Rows from block 8 of a small CTC image transcriber, named by matrix and row number. Rows with one number belong to one neuron. Each number is 50 + 15 x the weight over its row's rms, rounded and kept within 0 to 99. All counts start at 0.
After each neuron's rows are labels from the 100 images, of 14976, where the neuron reaches its largest size: "responds to" is what is common among them. Only what is clearly more common there than usual is listed. The data: short English words printed on busy colour backdrops. In brackets: how many of the 100, against the usual share in percent.
# gate: MLP gate (model.blocks.8.mlp.gate.weight, 512x192), inputs 128-191
# fc1: MLP up (model.blocks.8.mlp.fc1.weight, 512x192), inputs 128-191
# fc2: MLP down (model.blocks.8.mlp.fc2.weight, 192x512, transposed), outputs 128-191

gate.51:40 65 97 74 43 47 43 37 33 57 40 63 86 45 80 58 47 68 36 57 58 40 69 49 87 52 61 50 57 43 33 49 71 64 56 61 33 62 63 48 36 66 24 83 39 39 37 54 36 29 52 50 54 38 47 44 83 41 56 32 68 69 54 45
fc1.51:56 55 46 43 35 75 66 50 38 32 59 70 58 55 50 69 44 21 49 46 48 23 30 55 43 41 55 43 59 31 39 31 51 47 55 64 72 68 42 44 44 53 24 59 56 63 48 61 66 58 42 61 27 72 63 38 32 32 23 44 41 73 51 49
fc2.51:34 64 59 72 75 43 54 64 40 58 60 58 35 69 54 51 48 22 69 61 60 44 19 73 53 36 35 64 76 57 44 44 45 21 82 78 62 57 53 51 63 76 29 44 65 50 31 28 60 39 53 56 33 39 34 50 33 44 33 84 75 51 35 57
responds to: the letter h (90 vs 12.3)

gate.70:30 51 41 65 34 53 26 54 46 42 51 50 67 37 76 28 50 36 35 86 58 65 50 42 65 68 56 49 63 46 50 71 33 26 64 66 59 42 31 60 52 38 62 32 47 44 43 54 54 59 31 55 68 50 32 34 52 72 67 68 49 61 51 32
fc1.70:46 35 40 54 55 54 22 32 59 54 67 72 38 50 49 53 41 58 76 71 40 50 58 24 40 59 54 46 60 43 81 60 25 77 65 49 30 46 67 50 48 12 36 36 38 32 44 29 34 41 59 69 31 40 41 78 54 60 42 27 56 34 42 58
fc2.70:46 48 54 27 65 38 58 56 40 61 68 54 22 59 38 36 47 72 46 31 54 41 27 45 13 41 55 42 47 38 36 45 52 53 50 28 61 48 34 63 51 69 52 69 39 52 66 38 32 26 66 53 30 44 35 46 57 56 49 37 65 58 26 51
responds to: the letter g (100 vs 10.4); the letter n (55 vs 22.8); the letter i (54 vs 22.6)

gate.119:29 36 52 71 62 69 74 53 57 62 47 50 22 66 50 87 48 52 25 50 55 30 30 35 65 56 67 63 39 38 72 52 39 33 78 65 90 14 43 42 43 60 57 67 53 36 27 67 52 35 64 57 58 53 65 59 27 50 66 55 38 28 71 43
fc1.119:34 48 34 60 46 46 39 49 45 61 25 65 62 51 47 40 55 34 54 57 63 66 59 65 32 26 19 56 40 45 55 40 34 66 48 60 41 66 18 59 63 37 27 58 35 41 65 18 63 71 29 43 37 45 45 68 74 48 48 12 75 70 73 70
fc2.119:46 29 42 71 58 65 41 53 44 50 32 54 97 53 43 55 47 50 38 45 73 57 57 63 54 36 46 20 33 35 48 63 59 35 47 68 34 62 41 61 59 63 29 32 45 57 54 47 32 48 18 41 63 54 44 83 45 72 61 48 58 51 45 51
responds to: the letter t (91 vs 22.9); the letter o (64 vs 34); word: toe (32 vs 0.5); word: top (27 vs 0.5)

gate.54:38 36 38 44 41 45 62 45 62 58 50 26 34 58 66 54 41 45 60 32 73 50 51 58 53 44 36 45 48 45 58 58 71 60 61 54 67 45 46 28 43 37 52 70 48 49 16 66 70 44 73 39 40 23 84 72 46 39 39 58 69 36 46 62
fc1.54:52 57 53 74 49 43 23 62 43 57 40 58 70 43 44 53 46 30 42 67 39 63 38 43 58 65 41 57 52 32 71 42 54 26 55 55 59 63 27 27 38 72 48 54 59 34 85 54 45 58 37 32 47 37 24 56 34 56 25 34 75 47 67 76
fc2.54:52 61 47 34 68 47 42 44 67 38 31 75 54 69 65 53 60 51 51 47 39 61 43 44 61 57 47 77 65 74 54 41 52 44 33 54 67 29 48 67 75 69 44 78 43 65 44 31 44 51 50 40 18 46 39 52 74 51 20 38 38 49 59 54
responds to: the letter h (38 vs 12.3)

gate.136:30 35 60 30 73 29 37 40 54 35 39 34 69 31 79 70 29 51 31 68 53 33 20 58 77 45 70 68 61 43 38 62 37 26 72 56 65 33 47 43 53 30 63 33 43 48 50 16 38 47 58 49 49 21 53 52 31 67 52 38 23 74 33 41
fc1.136:65 41 53 73 63 65 74 55 52 39 74 36 34 52 30 27 84 61 34 43 66 56 34 70 46 51 58 49 56 37 74 57 51 34 20 44 30 67 68 41 56 51 32 40 71 66 31 56 49 58 47 43 40 71 38 63 64 61 62 77 43 42 50 45
fc2.136:47 31 38 27 55 67 34 60 25 41 51 64 49 51 47 62 38 28 65 59 32 50 73 45 40 62 52 62 47 24 66 66 55 82 52 44 41 44 24 53 38 28 54 32 59 82 64 57 38 52 46 65 22 28 38 28 25 34 74 20 41 63 57 78
responds to: the letter r (46 vs 22.4); the letter u (33 vs 9.3)

gate.345:66 54 53 22 48 21 62 47 50 71 52 42 52 67 65 44 41 40 50 34 48 44 36 85 45 40 54 36 49 73 53 69 29 28 63 45 38 58 60 68 29 38 46 48 67 57 51 34 45 48 49 43 61 52 61 75 44 76 50 27 59 52 51 52
fc1.345:27 63 50 69 54 58 39 62 48 60 48 37 39 46 31 73 35 44 61 40 23 32 39 46 57 52 34 58 61 57 53 42 55 17 32 41 15 70 53 72 58 37 39 50 72 63 57 51 61 49 60 37 52 56 20 45 49 58 60 64 47 44 72 77
fc2.345:21 30 36 52 50 46 63 52 52 19 55 68 40 50 45 45 61 53 24 36 41 43 48 61 57 60 66 67 64 46 33 59 61 21 53 69 50 76 69 40 71 62 70 24 48 46 47 32 48 34 48 75 40 32 48 32 49 54 49 26 59 61 29 41
responds to: the letter t (81 vs 22.9); the letter e (64 vs 35)

gate.431:68 22 57 56 43 38 65 41 68 41 53 76 71 77 30 58 26 50 49 85 52 50 73 15 35 30 37 50 55 45 60 49 52 57 62 46 73 43 14 59 55 33 15 62 38 40 18 48 29 37 56 54 53 33 55 62 56 58 50 62 26 54 67 31
fc1.431:45 99 51 41 43 46 12 59 15 43 44 68 41 66 43 83 68 36 28 37 55 64 47 52 57 33 48 36 39 65 42 22 32 62 24 67 55 53 42 61 33 71 53 38 58 78 59 48 75 67 41 45 52 54 44 30 49 54 50 68 43 68 33 49
fc2.431:52 44 19 66 61 72 65 78 65 75 46 47 79 62 40 35 21 52 49 67 50 38 31 28 54 64 62 62 69 48 73 33 20 28 31 56 61 69 31 30 41 22 48 47 38 59 44 78 22 42 55 55 62 51 36 46 44 50 84 65 78 33 50 63
responds to: capitals (69 vs 34.1); the letter y (35 vs 6.1)

gate.322:60 36 79 52 60 73 42 19 67 40 33 58 34 41 52 52 58 57 63 48 31 75 34 61 69 56 55 37 47 40 45 58 84 32 67 61 17 52 65 34 59 45 10 38 39 79 34 49 71 22 28 40 40 38 38 31 52 47 83 42 54 52 43 66
fc1.322:39 14 65 47 70 59 56 10 60 27 35 25 25 51 63 43 55 58 46 64 60 76 40 54 63 50 64 51 44 44 27 36 58 49 53 46 47 46 65 37 53 18 43 68 39 60 45 63 47 67 44 52 25 18 56 40 67 43 44 72 50 60 65 66
fc2.322:57 46 43 38 28 21 46 44 38 65 33 64 23 57 47 55 57 27 42 29 43 66 83 25 71 64 72 62 75 55 26 74 41 36 55 47 39 50 50 34 61 56 77 47 51 45 49 36 49 31 29 22 19 36 56 43 36 35 35 45 69 42 50 47
responds to: the letter m (93 vs 9.9); the letter i (67 vs 22.6); the letter k (45 vs 12.1); word: milk (43 vs 0.5)

gate.418:56 43 48 65 44 60 38 45 62 45 36 45 44 36 19 43 50 40 47 49 43 61 57 42 57 70 46 63 41 11 59 41 36 49 54 76 45 65 18 48 61 23 23 39 65 58 63 55 39 55 57 47 40 56 52 40 54 33 64 37 56 30 43 51
fc1.418:54 55 54 35 46 44 56 69 36 66 46 59 37 43 75 53 79 35 44 46 53 35 23 41 39 36 80 37 31 75 46 70 44 50 49 17 72 33 56 57 52 61 58 17 45 84 54 38 56 67 44 60 65 51 44 73 18 62 45 66 27 53 51 29
fc2.418:57 30 33 50 59 57 52 44 40 77 27 72 38 62 77 45 41 43 10 30 48 35 54 36 37 27 54 34 61 42 67 54 38 48 46 67 35 56 28 43 66 34 39 60 68 54 35 94 67 48 43 39 48 38 54 46 68 50 67 54 25 57 49 46
responds to: capitals (74 vs 34.1)

gate.33:43 58 79 28 54 40 47 35 59 29 45 36 56 71 40 65 22 62 58 31 69 33 31 33 65 55 75 47 65 52 46 59 18 52 70 71 61 30 52 11 30 48 45 75 59 46 42 59 57 31 47 29 44 61 25 49 41 36 28 30 44 64 65 36
fc1.33:41 52 45 28 63 56 74 78 42 69 49 54 51 59 64 64 64 26 36 37 54 50 46 66 41 55 32 54 52 28 71 37 63 20 42 34 31 51 48 64 54 37 40 40 23 41 49 10 71 48 64 28 44 34 66 78 34 59 78 34 69 46 44 70
fc2.33:52 28 83 34 28 28 42 35 77 32 46 42 33 42 51 50 30 28 45 38 58 66 46 57 40 32 45 48 32 64 64 54 49 33 24 63 52 18 48 41 35 51 46 52 70 43 30 57 70 29 28 37 38 73 34 66 54 63 34 66 40 42 55 66
responds to: the letter m (34 vs 9.9)

gate.491:62 23 36 42 54 40 54 43 42 45 50 51 57 74 50 45 63 53 62 38 35 39 65 55 32 67 80 52 50 78 16 50 53 45 62 49 52 74 44 69 59 62 62 60 54 47 74 30 41 12 46 60 49 51 32 30 40 44 46 65 43 27 35 24
fc1.491:69 45 43 45 62 20 37 59 77 33 61 47 60 49 43 56 24 79 32 64 43 71 65 53 69 41 57 63 63 53 54 44 67 61 66 38 49 45 64 63 19 60 38 73 29 34 32 50 48 72 34 45 45 31 68 48 42 53 44 40 58 30 74 56
fc2.491:64 46 54 36 22 38 31 44 39 48 66 40 89 55 73 76 31 39 51 65 58 43 63 77 28 31 44 41 62 65 44 55 45 60 61 46 64 51 47 77 54 50 52 69 66 71 50 23 69 38 60 35 67 72 70 48 66 68 42 52 27 27 41 47
responds to: capitals (86 vs 34.1)

gate.10:60 70 59 32 73 37 76 86 74 66 27 46 55 35 54 37 50 69 32 45 46 46 45 28 35 58 72 30 35 44 52 67 33 36 56 82 62 31 52 49 38 57 38 54 27 63 81 33 59 42 56 59 59 45 46 52 54 64 41 44 62 38 70 18
fc1.10:79 51 68 75 69 33 31 57 46 55 14 43 30 50 73 58 55 38 26 53 59 46 45 45 70 46 35 59 20 70 59 32 82 24 75 25 31 33 60 25 83 74 58 49 54 59 47 41 39 52 65 76 47 69 63 28 35 43 76 59 14 51 64 39
fc2.10:21 56 67 32 36 53 53 38 36 59 68 65 27 53 40 30 29 75 35 56 55 11 53 53 52 56 53 55 37 65 65 30 49 41 49 63 64 48 49 55 54 58 57 22 53 45 26 45 22 49 59 32 55 44 39 45 44 60 37 53 53 26 62 69
responds to: the letter m (29 vs 9.9)

gate.368:51 46 53 52 50 48 55 38 51 45 38 52 85 28 60 52 31 52 67 48 47 49 33 43 60 50 50 58 50 29 50 99 59 54 51 41 60 44 60 53 56 51 61 83 52 76 77 84 56 25 34 77 45 73 61 61 57 45 57 59 35 86 57 62
fc1.368:46 54 56 46 50 69 46 43 65 37 40 57 64 46 35 46 45 70 43 54 47 47 47 46 59 43 80 38 89 58 75 73 41 57 43 43 63 37 66 40 63 71 50 63 65 42 43 62 42 64 57 72 73 57 19 57 44 33 58 62 30 78 63 53
fc2.368:41 76 48 42 41 37 66 53 33 56 38 34 51 43 43 49 41 34 70 70 53 26 59 35 57 34 39 72 40 57 39 38 63 91 38 59 24 48 55 69 67 79 45 48 82 53 42 65 59 51 54 59 04 65 55 45 53 48 44 69 45 49 50 37
responds to: the letter r (50 vs 22.4); the letter w (36 vs 9.5)

gate.379:62 62 59 54 80 58 67 57 30 32 52 55 68 42 29 60 45 61 48 59 56 32 41 29 48 38 46 43 56 65 48 45 29 52 42 25 46 40 41 66 78 33 45 57 41 62 35 71 61 50 49 42 53 52 71 69 47 51 39 58 65 77 66 38
fc1.379:29 58 36 41 27 56 60 51 51 52 29 37 61 31 79 70 63 40 44 49 51 40 61 34 54 72 67 36 62 56 57 46 39 59 00 67 42 46 42 60 52 31 47 55 36 28 53 30 69 51 37 31 60 61 61 46 52 34 30 62 48 45 53 54
fc2.379:61 41 76 69 17 52 50 48 57 59 87 44 63 63 61 61 54 65 62 83 46 51 32 48 42 35 55 27 23 67 44 56 56 53 57 33 65 54 62 22 65 51 34 68 67 86 70 46 57 51 43 60 42 35 44 36 42 43 54 49 53 39 33 39
responds to: the letter r (64 vs 22.4); the letter t (57 vs 22.9); the letter i (55 vs 22.6); word: rat (27 vs 0.4)

gate.98:41 64 74 55 64 68 86 26 40 59 69 48 41 60 40 32 35 49 21 38 44 44 43 44 36 69 59 72 40 57 43 51 61 54 74 46 75 55 50 54 40 39 61 57 61 59 32 47 46 52 85 61 62 61 61 43 53 63 60 51 50 45 79 40
fc1.98:47 64 47 47 59 71 64 33 48 41 74 60 30 56 24 53 21 34 31 41 57 74 32 55 44 50 48 47 43 69 53 61 55 42 58 49 50 69 48 41 23 51 40 32 70 47 30 18 43 42 57 38 75 44 81 47 41 40 31 65 47 37 59 50
fc2.98:59 64 41 60 56 53 53 66 66 61 41 60 49 45 55 46 27 50 36 59 35 51 36 50 57 32 68 49 80 28 59 64 66 60 43 45 53 41 34 79 63 14 61 53 52 64 54 67 38 37 53 51 53 42 30 45 72 46 41 59 72 46 36 53
responds to: the letter h (56 vs 12.3)

gate.80:62 65 58 25 45 30 54 39 62 59 18 64 42 58 69 56 23 37 47 66 29 57 46 56 35 57 56 48 52 50 43 45 45 54 40 67 33 83 35 62 49 66 76 61 39 22 55 36 66 95 48 36 92 20 41 93 54 55 48 41 47 39 66 54
fc1.80:42 60 40 80 46 68 25 66 62 31 43 40 64 22 59 52 69 56 51 31 67 49 63 38 49 69 45 70 48 47 25 26 76 36 58 41 36 52 26 48 50 52 27 38 61 40 57 56 40 34 33 42 37 43 50 17 35 49 55 53 63 55 42 58
fc2.80:60 71 64 74 62 48 47 53 74 31 84 35 57 71 30 52 35 49 33 61 52 50 26 60 45 22 73 47 59 46 52 55 88 55 58 33 68 29 55 47 74 24 59 65 63 50 40 66 55 34 40 13 40 62 48 38 47 70 53 42 45 57 43 40
responds to: the letter h (72 vs 12.3); the letter t (62 vs 22.9); the letter w (34 vs 9.5); the letter u (31 vs 9.3)

gate.463:51 39 55 63 38 58 27 59 74 26 54 59 46 48 50 50 16 58 37 43 24 41 49 49 76 66 60 55 36 37 51 40 96 61 54 25 22 33 55 50 72 49 33 61 64 37 45 77 71 66 39 51 40 58 45 66 40 36 44 37 40 62 77 24
fc1.463:54 52 55 56 61 41 59 70 56 59 17 36 63 53 70 59 59 70 47 42 48 60 53 69 11 35 61 46 50 39 67 46 65 61 45 31 11 39 59 53 80 55 30 43 59 80 37 62 31 52 34 47 33 33 41 55 58 50 66 44 36 27 19 75
fc2.463:60 46 44 30 53 76 61 30 68 92 35 68 32 68 66 25 41 35 38 43 49 47 30 37 53 84 43 42 60 40 42 30 50 56 56 44 46 53 56 67 61 37 71 40 27 56 14 46 64 78 58 32 00 41 77 63 40 43 37 36 43 36 50 57
responds to: the letter m (67 vs 9.9)

gate.195:33 50 56 66 43 44 55 30 65 68 49 29 59 53 44 36 57 36 81 49 56 52 63 65 46 66 52 58 63 12 61 38 50 70 56 40 64 66 70 27 35 55 46 64 34 34 59 40 55 46 48 46 66 83 40 60 40 57 50 50 15 22 45 43
fc1.195:46 71 60 71 48 54 44 63 43 57 69 61 53 37 59 58 42 80 50 50 71 59 72 22 60 53 49 40 74 36 63 66 41 70 22 65 55 47 53 48 55 26 54 59 56 63 57 62 73 42 26 33 24 36 45 33 60 46 36 48 67 52 78 61
fc2.195:66 54 26 64 56 66 55 62 61 57 65 81 63 48 63 47 47 49 07 45 59 84 51 42 52 39 47 37 69 49 41 31 20 53 45 66 64 28 49 60 56 65 34 61 46 58 54 29 37 38 40 61 33 54 35 03 42 46 50 07 59 56 48 27
responds to: the letter h (72 vs 12.3); the letter s (49 vs 16.5); the letter p (36 vs 13); the letter u (35 vs 9.3)

gate.153:38 75 21 41 23 69 57 46 31 43 47 32 65 61 47 44 36 51 77 49 63 70 59 48 45 41 56 61 25 41 71 21 60 54 61 71 56 31 34 36 38 80 49 58 57 39 51 55 20 43 35 59 48 36 38 36 37 40 31 50 82 71 94 38
fc1.153:55 14 30 47 09 45 26 50 61 37 44 55 29 56 60 48 52 66 17 52 70 44 32 55 36 49 48 57 61 43 33 41 86 70 43 50 48 50 66 43 29 52 57 54 62 33 46 59 45 45 43 56 28 50 19 60 48 64 52 52 30 22 49 80
fc2.153:40 64 54 45 25 50 65 41 34 40 35 62 56 55 29 65 55 40 34 46 65 71 61 36 40 60 72 63 37 64 44 70 27 44 59 23 73 71 59 36 45 65 67 36 54 81 48 62 54 59 25 56 42 37 16 83 57 60 54 40 61 59 34 46
responds to: the letter m (41 vs 9.9)

gate.507:49 56 63 63 06 59 28 65 64 51 63 49 42 55 87 57 61 94 59 55 62 72 49 52 22 57 36 53 69 56 57 73 29 62 49 54 49 50 46 24 32 55 60 63 59 38 70 53 60 51 47 45 36 53 44 65 30 35 53 54 58 47 56 50
fc1.507:50 51 45 63 21 46 58 62 29 45 81 49 45 43 78 74 55 76 61 44 53 40 47 56 39 52 70 49 97 53 33 64 20 59 42 53 61 39 70 39 41 62 47 67 58 57 60 61 75 75 32 67 39 35 56 62 34 27 28 46 63 39 74 63
fc2.507:54 56 32 67 30 73 67 71 54 42 62 68 54 46 44 62 53 71 36 61 49 81 62 51 25 55 51 60 55 79 35 48 21 76 57 69 25 41 56 61 67 48 64 55 61 63 65 46 50 38 48 48 54 83 51 40 59 50 52 63 54 38 71 19
responds to: the letter r (99 vs 22.4); the letter a (93 vs 35.2); word: ear (27 vs 0.4)

gate.128:44 61 53 60 57 68 58 49 54 31 38 66 60 48 60 99 25 72 63 56 60 64 62 31 46 32 18 42 43 57 42 50 72 52 74 80 47 53 42 38 36 26 47 45 52 50 49 67 52 41 51 42 44 51 48 65 69 40 79 13 80 51 32 22
fc1.128:50 24 46 31 48 54 71 32 34 55 87 53 45 40 30 30 68 20 37 71 48 58 60 51 55 71 53 41 52 48 35 67 63 12 41 41 44 33 50 20 55 79 63 61 33 46 41 30 47 28 58 37 25 30 42 32 46 55 35 56 54 58 41 77
fc2.128:41 67 33 52 96 55 51 43 54 56 70 38 53 75 64 32 39 48 43 83 38 67 45 52 82 72 70 36 48 39 81 51 31 52 55 44 49 48 34 49 47 71 47 48 80 27 50 64 54 26 49 37 47 52 64 44 46 36 53 49 32 84 49 60
responds to: the letter r (99 vs 22.4); the letter o (82 vs 34)

gate.413:41 21 57 30 44 52 82 67 61 61 29 55 52 81 57 45 58 47 17 65 61 38 27 44 68 44 59 44 36 43 63 39 44 41 61 60 50 99 27 62 36 43 57 58 60 49 53 50 56 32 56 34 86 79 39 40 49 63 37 18 74 26 71 45
fc1.413:53 71 46 77 67 24 23 35 52 38 56 37 59 13 55 66 58 66 65 60 47 52 65 57 39 54 17 45 50 59 43 59 56 40 29 44 54 21 63 58 21 77 36 34 38 43 41 69 54 26 59 40 51 21 83 34 65 47 59 74 60 61 45 51
fc2.413:42 42 55 69 75 73 63 35 48 12 74 37 55 54 61 38 43 58 40 33 45 59 40 55 55 66 55 43 68 61 68 35 45 76 19 46 43 76 43 45 61 47 54 73 57 32 32 41 60 71 37 49 00 29 42 38 42 75 39 63 69 57 79 53
responds to: the letter h (96 vs 12.3); the letter t (93 vs 22.9); the letter r (49 vs 22.4); word: earth (27 vs 0.5)

gate.198:65 37 51 60 24 57 92 59 39 20 55 41 52 06 32 43 53 46 53 53 26 66 54 47 37 70 55 68 41 45 39 52 68 55 66 74 50 65 47 42 38 30 56 72 77 56 34 35 59 56 30 43 55 53 45 46 47 43 27 56 32 39 43 45
fc1.198:56 29 52 53 54 29 84 62 51 23 93 68 30 49 64 27 51 55 46 48 49 65 64 54 25 54 54 44 44 33 30 60 53 68 47 98 74 40 78 43 65 20 60 32 55 46 55 47 52 39 39 48 42 41 61 48 60 30 45 42 66 58 34 51
fc2.198:54 43 44 56 51 74 36 30 33 37 60 37 52 43 55 33 59 36 48 51 38 55 56 71 55 81 42 47 63 41 54 34 58 64 73 41 40 42 69 54 60 64 51 40 39 22 14 23 44 43 58 58 34 56 50 61 26 54 49 40 33 54 34 60
responds to: capitals (69 vs 34.1); the letter g (30 vs 10.4)

gate.114:38 71 37 58 14 54 35 43 54 52 49 62 30 93 53 52 50 47 32 50 48 41 43 35 56 64 65 87 36 63 41 48 22 31 48 47 23 39 60 55 54 58 48 38 57 57 52 18 41 37 58 39 70 51 68 50 36 26 22 50 67 51 51 33
fc1.114:40 44 40 53 55 62 57 37 32 48 43 40 46 41 53 47 38 41 63 44 33 39 55 45 49 41 52 55 70 79 62 20 30 44 42 29 42 55 70 59 32 67 39 42 58 61 48 32 44 43 52 39 62 24 56 75 22 48 28 35 51 70 45 42
fc2.114:62 39 84 50 50 56 42 54 55 26 30 48 23 36 31 52 56 46 29 66 35 63 57 54 64 54 69 65 29 43 49 38 43 25 33 82 43 53 54 58 70 73 47 32 66 49 42 43 34 55 41 70 71 55 61 37 49 68 19 67 73 30 82 33
responds to: capitals (64 vs 34.1); serif (58 vs 25.3); the letter d (52 vs 15.2); the letter w (47 vs 9.5)

gate.457:41 49 32 61 14 41 36 57 36 51 16 45 39 63 32 30 32 46 56 21 60 67 69 58 65 68 65 54 09 33 40 34 33 68 68 40 58 31 81 57 56 42 37 60 64 38 41 59 61 52 42 49 68 44 26 42 45 75 22 51 51 52 27 34
fc1.457:63 67 60 28 37 49 26 29 54 23 53 67 37 64 54 44 57 64 50 32 37 59 41 49 12 46 35 67 50 26 41 29 34 41 64 36 61 59 53 24 67 15 55 55 53 56 71 59 27 34 62 37 65 57 30 50 40 56 40 43 65 27 41 42
fc2.457:38 46 38 18 63 27 51 42 44 24 66 72 61 40 34 42 52 25 59 53 51 84 69 12 78 48 62 73 43 61 59 53 54 70 48 44 44 57 74 48 38 46 71 68 56 66 64 48 45 61 48 55 82 60 32 52 42 50 51 58 48 56 67 70
responds to: capitals (99 vs 34.1); the letter e (79 vs 35); the letter r (67 vs 22.4)

gate.38:44 50 60 64 27 41 40 50 38 63 54 48 54 43 76 37 36 33 58 36 66 35 37 15 26 36 26 55 39 68 39 37 77 29 48 59 61 71 46 48 37 56 62 42 28 57 39 54 66 26 54 57 60 58 26 56 49 34 59 53 51 29 59 66
fc1.38:47 47 53 39 25 62 37 38 43 41 53 65 40 32 63 80 54 49 50 56 68 41 56 26 64 58 51 55 75 61 38 45 52 44 61 51 63 58 48 60 68 51 60 76 38 64 23 54 48 62 64 50 59 26 42 38 28 25 55 65 31 20 04 71
fc2.38:43 36 62 47 56 31 60 38 42 39 68 51 40 43 33 37 64 39 58 60 48 59 47 45 29 38 20 39 72 27 36 45 58 48 43 52 61 58 57 43 57 45 38 86 73 63 35 53 44 52 58 29 55 61 30 73 39 54 42 51 40 47 61 71
responds to: capitals (73 vs 34.1); the letter a (60 vs 35.2); the letter b (49 vs 10.4)

gate.186:70 42 45 33 11 63 49 66 59 67 66 73 48 39 57 64 85 88 49 50 66 56 49 47 45 59 50 38 74 37 49 45 43 42 29 59 30 33 42 32 54 58 53 49 68 50 39 35 51 43 53 37 48 48 38 48 38 42 43 43 64 38 61 41
fc1.186:30 58 59 76 85 33 78 31 68 67 38 68 65 62 35 44 32 35 47 39 70 49 34 60 73 19 44 66 33 62 48 50 75 34 79 26 69 65 55 62 42 40 23 43 27 44 57 58 44 42 63 57 61 54 55 50 44 59 59 35 42 60 41 45
fc2.186:37 30 75 44 54 28 62 56 47 53 29 45 61 75 29 24 50 38 79 49 31 43 57 62 48 51 64 33 39 38 31 34 49 22 42 93 71 68 61 43 58 41 68 47 49 37 44 51 48 66 62 58 41 23 40 44 29 49 56 20 38 60 51 57
responds to: the letter r (96 vs 22.4); the letter a (94 vs 35.2); first letter capital (61 vs 32.8); the letter i (56 vs 22.6)

gate.109:61 49 70 58 53 56 56 45 73 03 21 51 46 55 73 47 56 38 33 45 53 62 19 48 66 57 61 38 36 52 58 40 42 35 61 44 39 52 42 33 56 52 57 53 35 51 53 76 47 77 34 34 31 41 53 40 50 44 50 65 43 47 62 54
fc1.109:47 59 47 49 51 38 56 81 35 80 58 60 70 71 44 48 58 53 48 45 52 42 67 61 50 48 33 38 69 30 44 90 24 68 50 51 80 43 66 22 64 26 56 44 66 26 63 22 35 35 39 41 46 58 34 48 22 31 43 46 74 43 28 60
fc2.109:40 63 79 42 50 56 45 65 55 52 65 39 43 43 42 37 72 66 60 46 59 22 26 39 50 55 28 45 57 62 63 47 70 65 24 31 51 60 43 86 39 65 53 60 85 56 49 42 64 54 45 56 61 71 68 43 38 66 32 43 46 59 35 50
responds to: the letter g (39 vs 10.4); the letter m (36 vs 9.9)

gate.472:79 60 69 72 86 62 69 66 63 38 58 44 44 47 63 61 60 70 32 27 45 70 89 50 69 53 51 58 39 75 52 42 54 36 69 47 30 69 74 45 67 46 39 48 65 79 47 55 43 43 73 50 39 52 53 33 37 54 72 64 66 26 68 39
fc1.472:11 44 32 09 35 57 41 43 74 50 40 60 77 60 32 38 74 28 79 64 59 30 24 55 30 39 23 38 55 43 42 40 79 50 53 41 61 50 38 41 48 36 59 45 38 45 45 52 42 55 29 57 40 38 65 51 65 55 53 42 10 61 35 72
fc2.472:71 41 34 48 62 73 62 35 36 50 40 52 36 95 65 50 36 26 56 85 21 63 42 73 59 41 39 58 58 26 40 64 34 74 58 49 61 55 44 51 30 59 30 46 38 76 35 61 53 70 64 79 50 44 63 37 51 34 63 62 43 61 57 40
responds to: the letter t (100 vs 22.9); capitals (100 vs 34.1); the letter a (60 vs 35.2)

gate.113:61 44 49 63 70 24 02 64 63 36 24 46 48 34 47 45 48 48 60 45 38 63 31 51 44 47 57 54 42 60 94 07 63 68 47 64 31 28 81 59 47 29 48 49 57 52 45 32 65 70 37 52 07 31 67 41 32 52 46 58 74 50 54 51
fc1.113:39 52 58 47 29 77 88 49 22 81 57 04 77 70 49 53 31 30 55 40 58 28 49 57 44 33 78 55 65 46 22 88 49 51 61 71 77 56 30 36 61 29 60 59 33 50 51 50 47 27 68 56 63 42 36 42 65 46 45 54 31 36 57 37
fc2.113:58 67 45 56 59 72 47 58 44 51 17 57 63 54 56 47 53 30 28 67 76 32 48 50 21 32 71 62 40 41 64 45 72 42 49 45 71 74 33 67 40 85 47 29 35 21 56 54 53 63 66 67 67 15 85 42 57 49 75 52 44 72 25 59
responds to: the letter m (85 vs 9.9); the letter i (60 vs 22.6); the letter l (49 vs 22.6); the letter k (47 vs 12.1)

gate.487:53 54 26 54 41 55 64 62 46 56 71 41 67 63 31 41 48 59 54 40 68 51 17 56 33 32 32 42 63 51 28 52 46 37 40 40 47 57 13 46 62 09 28 49 39 46 59 36 64 69 50 43 56 34 53 80 43 50 62 19 48 57 49 37
fc1.487:40 40 52 89 45 60 54 53 46 29 33 33 36 67 47 45 44 40 64 47 47 49 47 49 72 23 52 53 60 33 18 63 30 88 60 66 62 62 44 77 51 26 58 38 35 45 55 55 53 51 27 39 64 54 34 54 48 56 64 40 48 79 64 21
fc2.487:67 23 38 60 41 39 60 47 35 53 59 42 29 47 36 44 61 65 45 36 72 57 43 64 31 12 35 74 67 43 37 47 57 60 44 73 50 73 63 52 28 49 83 38 40 43 64 46 42 66 56 42 78 49 48 48 52 94 77 74 50 45 37 43
responds to: the letter r (78 vs 22.4); capitals (74 vs 34.1)

gate.163:45 47 61 62 47 43 65 65 47 37 40 57 58 80 60 55 29 34 73 45 41 50 51 65 54 46 41 57 58 61 34 50 70 32 42 27 60 48 55 40 62 40 50 28 41 36 39 59 39 31 56 58 58 48 70 61 51 37 78 31 60 52 42 48
fc1.163:73 49 70 26 44 37 55 57 38 42 46 53 60 25 28 69 60 27 28 44 35 49 75 51 76 33 55 49 70 36 36 61 75 60 79 47 50 68 68 52 53 61 34 81 56 68 49 34 59 75 69 54 48 48 53 46 82 58 37 46 42 51 31 38
fc2.163:35 59 74 33 63 35 25 75 76 48 57 60 28 31 52 64 44 80 49 60 25 28 22 30 55 19 22 73 71 48 43 26 42 61 56 84 55 67 33 43 42 48 47 39 72 54 39 30 23 50 52 47 40 31 31 56 63 76 47 37 63 66 67 56
responds to: the letter t (54 vs 22.9); the letter f (42 vs 8.7)